{"dataset": "small renderings of single solids in any pose", "train_examples": 197500, "targets": ["solid", "light from"], "num_classes": [24, 4], "norm": "batchnorm", "hidden_act": "elu", "depths": [5, 5, 5], "kernel_size": 3, "loss": "cross_entropy", "init": "trunc_normal_002", "nesterov": true, "adamw_lr_other_params": 0.0017, "lr_schedule": "step", "weight_decay": 0.03}
Rows from block 6 of a small image classifier, named by matrix and row number. Rows with one number belong to one channel. Each number is 128 + 24 x the weight over its row's rms, rounded and kept within 0 to 255. All counts start at 0. Numbers have three digits each.
After each channel's rows are labels from the 100 images, of 14976, where the channel reaches its highest value: "top examples" is what is common among them; "lies over" is the class under the peak. Only what is clearly more common there than usual is listed. The data: small renderings of single solids in any pose. In brackets: how many of the 100.
# convs0: first 3x3 conv (model.blocks.6.convs.0.weight, 128x128x3x3, each kernel summed), inputs 0-63
# convs1: second 3x3 conv (model.blocks.6.convs.1.weight, 128x128x3x3, transposed, each kernel summed), outputs 0-63

convs0.127:169111098115112165127060134122127116081122079123124138142117122141112143140132146110133134117113122127105117140091103118119148110148144150103128106066135100124115117130097154106071151141123117
convs1.127:154155146122173112153157135142160188118142125088165130121129142149139093182169170140129136167118129166161120130130166118139123123125140132146102157170142150147127095153155111091153106142127157
top examples: light from: right (61)
lies over: solid (93)

convs0.102:115121103106129133132111141121162091111132084107142151116130132136095127168132152118131152114139126166107123149145141140099158125098070141090104129177153144124143137157158175108169093153123132
convs1.102:133118098115115123162136153095161190111116182124188149167153118144145137152144125123142118110166127144147125128132153129139137168122137112152138152125142077127179129133144145161140133118103166
top examples: cube (25)
lies over: solid (89)

convs0.21:118125132110092130094121122132139116140108166153151113180112139146159134101150118138088096111210165133148138148106110153129191109116105135115140094139116139153165141096119162077167152086097102
convs1.21:131106160108165130136153149113134125095139117090087098107163142143164136166083115067122096134148128143104172127113104112154129129108145161112100178151098116116093150133128146133101124157145130
top examples: cog (35)
lies over: solid (80)

convs0.30:117123102109139061167104140100134163138105115111123146102144120170109146123138123134118085112148131118114105159126123126151133115122125108122094155108145079126173132181131094134095138102121118
convs1.30:184121155162104170114128145153117113124073123154165138070137136124128138146140135103140118108107129121129138140112105142151097128141125136140112125109090158118161124125146119150118113123116137
top examples: torus (30); star block (30)
lies over: solid (90)

convs0.120:078137106159139164155140102122166101122121123122141120109146115165139088115144138097145113095126152123147138107136100121130154144143097106117135119109148158143146136128102120133129148120155128
convs1.120:104152127095137110120108132130107091105171086139107151156116141119109136103131178113105106146185148116140144094146119141111144130135143148112145133113109164153132154132117145166148150142144148
top examples: metallic (61)
lies over: solid (65)

convs0.100:141088093113123077103098112110110129139116094143117158104134143119098114134134139116096131157146097103130118095142097126101081116117099126127054101148175118112107147120140094102106129156121110
convs1.100:134130149136133144112172129115141144078129107091113096118114131169134133162121144138133131113113155118166121133120167160104151169165109112122149136153114135087115143109131137135120149089084129
top examples: octahedron (37)
lies over: solid (84)

convs0.94:103163121127072112088123135117125137138140138096118166140119115122137137141112129111119078140133133107086091118114173143142106108126164120142084071066103088129101113156169139166147094140119138
convs1.94:162107095133125111164111142147117140136106138151113102177162121128146118110140106147114170138124193128132112116131120121151176134143097125142132113118141142145143164108146123167143126151114126
top examples: chain link (34)
lies over: solid (94)

convs0.77:160135159120148110166103142140158155122131084127136141138125131143040104126134113106119129106110130127134145095123090115122100123136122108091130127123156146111151131122076132130070127126124116
convs1.77:139128159178115158096099167094124098070112149087116104082111118128138140093132117166118086157149138114106141167147119151119141118138167116129134166127116144124148102144155145095153119119138091
top examples: jack (54)
lies over: solid (90)

convs0.19:132132147174194158129130138134151146155130174137101111120112136139185164159154129177119156129117128105127143118127122119140140109106131127115099186121151095117149114114141082142134136130147116
convs1.19:086124069102107072128135159115117093120144135109157126105145120112102133120131168076073139121077132162116097098098127103122142141116094120112139133142160129151147116141116127150133114118105123
top examples: torus (45)
lies over: solid (88)

convs0.99:088129105172094138089086142108105110141079118120137138152137140160075080144137121078114130141115119131128130109138100108100145107137154108097131131131126144119092121142124151122186089117079136
convs1.99:118122122105107117124170175127160127164141102105123127151123134135164143125139111159121101132169130124101129135161143124146134158149138157147065127136157138126119153164168144114119128128154166
top examples: chain link (25)
lies over: solid (88)

convs0.26:137170171125167123114163181129115099174136078163169126123135119127151174171123112093112102132163161152118109121135156138139149073125149141109112136102128169133150101122113089149077126150088112
convs1.26:141088135121149088132097127099169117185096173154117131133073108125099162124139090128114136171089146156161098132093132131138137134098116124115122160157113111124099083161095170096144095106131085
top examples: star block (29)
lies over: solid (78)

convs0.54:112148104134106103147181146109104184194132156143119111113105084156163120147125105178141127115103129134086119150097127108160111110121130100141122121117120093124124151157144074173130138098145121
convs1.54:142129094163141133130099139121138108132158105112152132145108134089125103108161168079128135117131130123114127073142119128107148100107090136143152049158123117177135159098089105102111092141124077
top examples: spring (27); jack (26)
lies over: solid (77)

convs0.36:121149144140129161114167130128121122146128169168105145128138154095175104121139105160105098132215148111135127110128136113161114121134130161139150134137099151113130151123142117125149107155102104
convs1.36:106090123102151106111112118094135111085141108086122104147137117086106105111144111137095152126092120162117112115134121104098198117123124118095143125138081119120133146127098104148093130104144094
top examples: cube frame (39)
lies over: solid (73)

convs0.43:114144126152110098115153146114067109125142128161148127096121082137107112152155154129120112153120111130089075107122135106125087107129123128113124085120126082148081111143153122143102128144113109
convs1.43:143108145136078137143160157116104146105099156161099115129098100124130143139143161165160138125110141191131123179079154145142146121137120155118151139146136115150165163121106122130133124129140151
top examples: light from: left (50)
lies over: solid (78)

convs0.125:086116147142162083082153111152119145115129165114112139144099145099116163137164142106110118098129130138126118106130128113079133086133133139088083152120126138122102130136168090104131128118148123
convs1.125:127135080138146143159121165113147068087146115131145124148135165112127112102180150135105104111135087194120126122169099138066148114097116091153134082113130101095129176113116136170113127149120105
top examples: torus (25)
lies over: solid (79)

convs0.116:075160130174116173087151164149103150100124171136157123148132094133174122146121142180132116132145116138121116161108149142124126156125116093141122118125122101158118113110154082140182164112139109
convs1.116:109115134100124107099131095093115071158111113086120097136112107089090113140121136125094136144131150105129092104130109113107137121114114144087180118148104113138101131136075114113093117157146150
top examples: cube frame (28); chain link (27)
lies over: solid (89)

convs0.74:189114109108118143088136150123097110135135115120139133127137136155139198118126119143116099096096118140170095144129168108142115132075110128146163124201113143138139169111123146170117110137100128
convs1.74:082130127167112128146116105111151090125076116101136129100137127083145087114099117120099089135108097110132120105146094104092087137125159153125144139117078115117131114106129091112127111111160107
top examples: torus (39); chain link (30)
lies over: solid (90)

convs0.63:175149142081121128101128129165114109150081136105100134131132125121091170170135133132115154141114169165156150124113156136188125115116093112161125136122158138124104161139123138156133125121103124
convs1.63:124150084190145101113086140131148128091072128134136120150105143123127122093107089160121152116137114122121123152122137103122135131110152149117135102160065116153116118100131129130144120108142144
top examples: light from: left (74); metallic (68)
lies over: solid (98)

convs0.126:108109112129172107109154135148123116113090081115103120136121128091141106147147152092094099129098116128141108136115111109098162105126112098104090110149136152155131129153169128116094136092151092
convs1.126:108103133138178138116121094118127101030146105118152159169150112175120163166133140105167124136119110084135113137159119116148148125156119131124121126135098136148133136134119135117169094140139135
top examples: jack (49)
lies over: solid (89)

convs0.41:105132131112149108099169127132118159145133129133118106121164085131103122124138154129102121101145124150169106145126092114092118122114113125074145144164151083115116124140130112131113134100127116
convs1.41:117121109153102171114110113111096086138093141118143136128127158104130112113149123139127133125104108165111145134122129138146113116128138148133140137077088115080159091093106094095106109134118104
top examples: jack (33)
lies over: solid (95)

convs0.61:126130115122128152128155142137118145091107102129160123129158092138167157122094101192165143108113141103135094087085125107079113120135101119139073113181118160132130122130109154105115121124123120
convs1.61:107154137089130109088154131069112120143144160127138152112121110121128109147150116112107094128144130144105122095112134130111127114114126144135181122133096109095122134090100105067139133132122082
top examples: jack (89)
lies over: solid (100)

convs0.0:157116145090155128141150110107120140106179161134145138075131074116113092131136126139148116115111155108173100132108161119116121139116107119125120116121159115162075121140136122142116165145107109
convs1.0:099131131088091145094143098093149087130141114110103113136133133141123164135136143125145130123122116073141154141129105134104120139113121148103222136136129101080113127125141154128117133104137150
top examples: light from: right (61); jack (35)
lies over: solid (84)

convs0.64:109109117151137113174116125143150118183134124165109172104121112116108138107144116090107080107135156113122124162122138140141123094140097100121083127139157070148151124135110123147165155105117123
convs1.64:155132152107105150159123126120108105147145149193150130115104132149136127105146137151129165100141169077115100160159124147146144130159130160157175123116153136103144086104133131146094118142121103
top examples: metallic (83); sphere (39)
lies over: solid (94)

convs0.11:151119140145087113053150137112114114151152111139117118158146104129097096141132164100151132119135131103133138161156146133143110114109110115127143081094141103110072135119137126164128117130124120
convs1.11:109134113118190117105130162122116151118175141094162106199081129137136124111163120127127114125128092050142151113137122133084092145132112149133160130136110140131152151126122128119117109141120123
top examples: light from: right (64)
lies over: solid (94)

convs0.40:115124107107131151105113122133125141176126109139134178137128124115116126148143144100120120109109144136115110161155098183155149155084118078118088130098159117115133145139161110170113158097104157
convs1.40:153086090121165140124139072173128144148196141108149150153115156120126148117093155156131157139121142149122120135094122153113131153142120113133146063167127140143163114105138133113120136137165134
top examples: octahedron (29)
lies over: solid (94)

convs0.28:049170123109105120113092157143207143143120150163094136133096160136137134104117127125076129123127142077141130133116117129113129161166158089136141140119143117129159139145125096145136146126118099
convs1.28:148119114095146124108117151128132117090131112141127084119137135132165116105126101112107109131150138043080134136189114114121124115099107136123130125132104138154108123122143136152157116126136150
top examples: metallic (77)
lies over: solid (98)

convs0.62:132152130155143143113147139146137124164128100155111130130151152111120127170122139119144143173134165135105121153116102107169118105122124125136094150086159130119148149146126187122127132149112141
convs1.62:126124173142167131155142123125130099122124163140118124138072133124144152123158089133136138164110160129151126163110131089159138154121082123091147155166093149153127089128125126104121164113145093
top examples: metallic (65)
lies over: solid (92)

convs0.53:112100115131135124059133121125139116136148115103127132136096144143094136134151126111125162097132119143156099115097119089076144120123127118147110094163123128113134168141134156138144140153146148
convs1.53:163137112102110127111108109137137122182114128167128122142155135166151122146135109133140147128143129102128127106159121148113131149124155151120136144140121157117080160128151110152127151125104139
top examples: light from: right (69)
lies over: solid (95)

convs0.124:095139145120171101167134108167142116116099115132077126108133140110156117149146144112156130115139147105161158106136083154102156094125108149125123120123138118112149142173136113108120115148130118
convs1.124:102133130152101149124077105094130138079091146079131101094117147108129098102131101122120105176111099120101134120148114144145111144084123131133154116117109105103096117079098132115118131122093124
top examples: octahedron (29)
lies over: solid (95)

convs0.52:113121142146157152130131117148108110136098109115157113176099142136120121153136159112166111079196130114083134138125118102133124108114114129102084163074090160156146141116130104152119131110111146
convs1.52:152129148140141122126092157117136161155129154168120129151167137107111113119132151082139135151129123102139087106109144142125119151096117120128148111107150144121123166103136168116081126132143096
top examples: metallic (69); capsule (27)
lies over: solid (81)

convs0.67:101141139154079139149090151117153160197108124170129128126105154101121151104102136140145090076191160138166130135130158092119115108173166115122137140155104131141129107090112155143161148106105118
convs1.67:115103131128105102089125123132136095057109128108137112124129120122107122137116083145113108158147111122099110141163098117171124116093125159153140127132127120107113128088149102163084131113144118
top examples: jack (25)
lies over: solid (73)

convs0.9:129121125123106095136144115109120171115131105126123139129135124096114137146129112084139072109132107118141142110145121141167153110106139102103092122130159140125160135153136107097132109105117109
convs1.9:116101112129119130108105130108111083122115140116124128120120116126138153096105149195142131137157090137088165164136112148095096122127099080158178115117115150129139124103128147133114126114128091
top examples: jack (27)
lies over: solid (76)

convs0.46:124104109090183142105147138098155151123114132139125160140117144087131113139144101139146131115130173102116100137123131096095135110117135127137149100163120113125173170109115136120101130166114137
convs1.46:154162104077130151134105133099117141138092139145115109096145114136153118097112092129108121148126108117104141135105099097118147130132128137149138159130134142139145115102116126150147116115115156
top examples: light from: behind the camera (60)
lies over: solid (96)